python train.py --model="image classifier" --num_classes=[10, 6] --arch="resnet" --stem="single" --loss="cross_entropy" --init="lecun_normal" --residual_init="none" --optimizer="muon" --lr=0.011 --orthogonalizer="newton_schulz_5" --epochs=60.7 --weight_decay=0.07 --adamw_weight_decay_other_params=0.01
Rows from block 5 of a small image classifier, named by matrix and row number. Rows with one number belong to one channel. Each number is 128 + 24 x the weight over its row's rms, rounded and kept within 0 to 255. All counts start at 0. Numbers have three digits each. After the name is the row's rms in percent of the matrix's.
After each channel's rows are labels from the 100 images, of 14848, where the channel reaches its highest value: "patch colour" is the nearest of a few named colours to the mean colour under the peak; "lies over" is the class under the peak. Only what is clearly more common there than usual is listed. The data: seven-segment displays showing three digits.
# convs0: first 3x3 conv (model.blocks.5.convs.0.weight, 96x96x3x3, standardized in use, each kernel summed), inputs 48-95
# convs1: second 3x3 conv (model.blocks.5.convs.1.weight, 96x96x3x3, standardized in use, transposed, each kernel summed), outputs 48-95

convs0.34 105:127133116116141115115155101081114161069143161143094142128138117140150153160140048090135140139101132146096133097148116148149159117138138120124107
convs1.34 063:141100108155087103114130098127093133174140158138147142123171151138070137129126127143113106149160156131139099190125112124091122098137143126126105
patch colour: blue
lies over: screen

convs0.50 230:108118136116138118137105158135138101156133112133128150135120126114130128130129126132142114133118147175141138131126151133143157145148109133134135
convs1.50 181:133109127121117127147120137128112110173123125129140136116101134120122131132116116159094131141138112116130120116132137119137130125126118128125133
patch colour: red
lies over: screen; lit segment

convs0.16 335:136129141126127134117129143126119124034132119133126116115122121128133130152135144030132128127135127145128129141127113118137138134121122137147135
convs1.16 240:120129133125121135124132133127124124078134126134129127138139135137126132122133133059120131129120130122129143122134118133137129128133129123139125
patch colour: blue
lies over: screen

convs0.68 094:128116152137104155120122161109130120137143138127127149154136182166163133122120111148157109126079147123148137126182116119144087112091092109134093
convs1.68 074:114126124169160152142149127117152128088162175124155175118116157122106155104134161111126131134158150132165119136139127101130141121110187144145107
patch colour: grey
lies over: screen

convs0.15 082:136129135110125178137125047128139125135127135141131166127123118158132155128150102123082137097143133101138176115132097100132133106128120143081125
convs1.15 067:132127143161128104103111113195150129136089090125110130152121127111165140155148057140113129154116134103138111157144151190140137099103132138102130
patch colour: green
lies over: screen

convs0.66 084:137116156125154060207140135130147139108123115110133147128141138141148117117117146101130092139128140122119100103106109124125133137110141124132106
convs1.66 083:151088094109111129111103124106142117157146141101110161137156142096139123149129102125142111071133119104115155158156120142135142134134100139098082
patch colour: blue
lies over: screen; lit segment

convs0.35 085:163118146152139141133116129126166151134078138133154151159164129158181172163116163106154061097125146132117129112156100124130117114147110109103092
convs1.35 070:114122122111151147123181181151107155071105116120159105154142153161119126179136149119157126184152109129127118099133168160138152153140136109114084
patch colour: grey
lies over: screen

convs0.25 099:125110116149169144135156167142138153120136146157101125136151133126192114104129056088102127108152126171109135125087110120124149128113098120127116
convs1.25 061:132153123102141147129137126187120128093141123129140133095104145155147128193162120150167144111121144157150127128118172141141124119111171106123127
patch colour: pink
lies over: screen

convs0.95 081:115134138107138118153149114168133178106070135124123169153143137152198116097146140047153117161127128163133167115133149097133145125153096091123099
convs1.95 074:115140138140112112114113098203151134157176103135109109158134142141122116168135121097149150134120185134170124124133140145165099142140176135125176
patch colour: blue
lies over: screen; lit segment

convs0.43 123:087091139126131096086122130166115136124099166172141134147097119102137171140122140136100126134133114126113122145128118129147145118147069137057128
convs1.43 099:121131156172147141065169161141133161124078141148121123112156147147134087127133136112165117157105124150096089148143112141130143091150137134102094
patch colour: black; green
lies over: screen

convs0.75 080:129145122131141168113142116110154141141161178147118145142133154107151141170126105117111152154099117100121113142129072125108102130140134099119164
convs1.75 113:111124125140146121069122126155124109149109161144151095118139115090120076136100163118172114155108110156134098132120137076095141124157068131128148
patch colour: red
lies over: screen

convs0.72 074:183095116114109105082160123111140149078136063143118184155101143135136160101111127120134127109150129159128178126139122155140135134149113104157137
convs1.72 085:136116111134119096157113121106106108092113101092111119162150149142181146089115143125143092121133147144119141141092138101129131143097086137122124
patch colour: pink
lies over: screen

convs0.31 102:131132099130161132049112176141116143110112145160148113114118101132118105148134164116116126137119129160147131140107099134126135111160092151111124
convs1.31 124:130142160152118157107188196108158114101084127103135106097142160130147089117116168130162110107121136188113114106106125130109130149128104126119097
patch colour: black
lies over: screen

convs0.6 074:176151133107103174135158130145158150085124107160132161131119155173131080159136149121137100107154123105143133106133161121132147112132171105162175
convs1.6 087:173135130106116149117147117143095124122118155138116124152125052138089105122129129147135117118105116098129112120124065095111091115147106135205163
patch colour: grey
lies over: screen

convs0.49 130:082144141069162106136135077144134170136163111139136131123125134100137133156114153146091155089144119133117117135132107121156142131096125112089179
convs1.49 114:103134159122136130115113112152102155141131146140117118136118161110108162139135112136124101093117106128118118152094124131166161129067149120109144
patch colour: black
lies over: screen

convs0.17 075:181111123107098174112108106131152137110123143130103142149139125140146116145130134156123120139149133130123140116195121146093152148092091093107124
convs1.17 077:105149136135149145123164111143125090138150135166170098124097081118105109099122128138133129121118141108125103070156122115176086124083110131168162
patch colour: orange
lies over: screen; lit segment

convs0.51 094:159139117147070165124151120124134132142156158128118147169140166125124155142134079113104157160149153123141110106165060126114100119112129103122070
convs1.51 115:135108092109119092183138083088104123189145161092104111101104126132104149131139136108146149130153162104138115143137137145113147121099118100126115
patch colour: blue
lies over: screen

convs0.39 130:126118125152088121152126143075169142135148044161136153133152142132138167093101146129093132084160138110134129106065127139156130142125132125146134
convs1.39 142:154115132107126111149145109135109128142133049153114169121084110126126194100109114142138102115153137103127126147101146131145078156131133127120135
patch colour: red
lies over: lit segment

convs0.23 218:126119128122146151115129134138127123091132139137105140124133122149123129148127081007134130131120131142135141132105163130134133134129120127129122
convs1.23 154:117129119102129124147136127140140104059132141119121146123113134119142135136133123004118122119131126134108139127130117125110111135144113125115120
patch colour: pink
lies over: screen; lit segment

convs0.71 083:137131155125133109116152122116110135093120169138142142110148154109178107165102107161142128150096104151151103179140088131081103124074132082084155
convs1.71 114:172134111117125109142098094077130097107117164089128153120115078130106089128116124160112116093154111158104144102151157112077111134123168171145160
patch colour: black
lies over: screen

convs0.30 117:106125152164104137111129158109161149118134116156117123155125120155157120058154123178161142163113135127141092056119132117116136137091107115141151
convs1.30 088:158138125123128128140139122135126131165135151102144141144144137097170128112129190112149133102142125092150123172160111110155132115140129111116128
patch colour: grey
lies over: screen

convs0.22 099:127126147169132168044116188147125141152122117163122143130115118125187121107117102135083136157139146146108129139081125139167115105156101098119095
convs1.22 114:154133125120138172051120157145126153139150122151075105164090084106131094113106120144110131127129144155148094106147113102138126140099129117129139
patch colour: brown; black
lies over: screen

convs0.60 120:096120158058138108156115024146137121124140127142134117124092125105122146159136138134091145120153107123117119163150111128143142125095102144075162
convs1.60 107:126094136160125124111134097130134144112107146148128154084154152139135134135137121131148108145100119144112133132106136152145150097051112099099110
patch colour: black; green
lies over: screen

convs0.45 067:106140047119143143131135120145146141093162128149121173172180149124125091143128115139111114117120115106130120102113078129088146100129128092120102
convs1.45 109:157172130128124191112153154110119114102175137126101114145127070117139101104119095143104113102163120133124115103167132118121109167141149142126162
patch colour: green
lies over: screen

convs0.61 081:096127136093135107128119044107136140115175136175114159152154157137134117148129107115091168123132126102135139154154112134123133128118117129063144
convs1.61 100:116108169136135129093104062144159099148113131133124121160159135095112138109142102119141134133146129140120149132121100099143123113126201098129144
patch colour: pink
lies over: lit segment

convs0.21 079:118117101171148186111171128155147108112185098118143144132137123145136136155163095143089146148132135134150127119129100139119098140125129114158107
convs1.21 098:102162126144176158111108161104097152106134117129089133146099055157100119072172107153138122142128121106131131109128139087134120131081112135171125
patch colour: green
lies over: screen

convs0.73 082:149112163069139140148124106120130141137134167111127172159140124171175136134105143049140102132106113111114115129178115117101167107121133087118095
convs1.73 063:123121092145114132121130091178103152146132127130157173128129135125079111128118067096128132153128165103162165123116122139118096146142127121130140
patch colour: grey
lies over: screen

convs0.0 074:144141116130141151101120089168167155150098119135142138129161124148120133114141143138165111171094109133114137117136113099078108156127125113141133
convs1.0 086:092117136154087137096133117140140172167132088158096111170109102132102133166106134123141128116112118112123128141125106098141140102127116129130136
patch colour: red
lies over: screen

convs0.11 086:163109146124135150107171074145189127125163091137123165160126117159147110136150104116106132163143124154126124139047126132122102124131117152100149
convs1.11 075:099115133100107108133119109130156152187173151167115115119127117129122162136123125166109135115163115067117111118125082139129129129174182144148107
patch colour: pink
lies over: screen

convs0.89 070:183118133122136129063125163176120136127135132193140150118133109143139109108118147140094142138149140165122130119115091104101143140163094109135126
convs1.89 091:143130137110161152030127130131145099136123134155109117117111110118097058119145130138161166138107131167116143108127148136147097123130155140142136
patch colour: green; blue
lies over: screen

convs0.42 098:147117129152168125156136104139158124147094128126139192121110139191150105156087117120151106119122135129098126141099100148112151100142131122158104
convs1.42 084:150122106098097133115141130130110118175191153107105034146128125109124114134118075119117157083138121115118120105131121114146124137124155147122145
patch colour: blue
lies over: screen

convs0.24 086:114115155119095142160101106129142137143125126153113122140138163145167084165124089060123146095139126098144149152154112104137117105121116115104097
convs1.24 087:181141110113137099121119130144074094136143105117113149136102073129123131074110142076119128136158128133123139086118128118120147161138171133137158
patch colour: orange
lies over: screen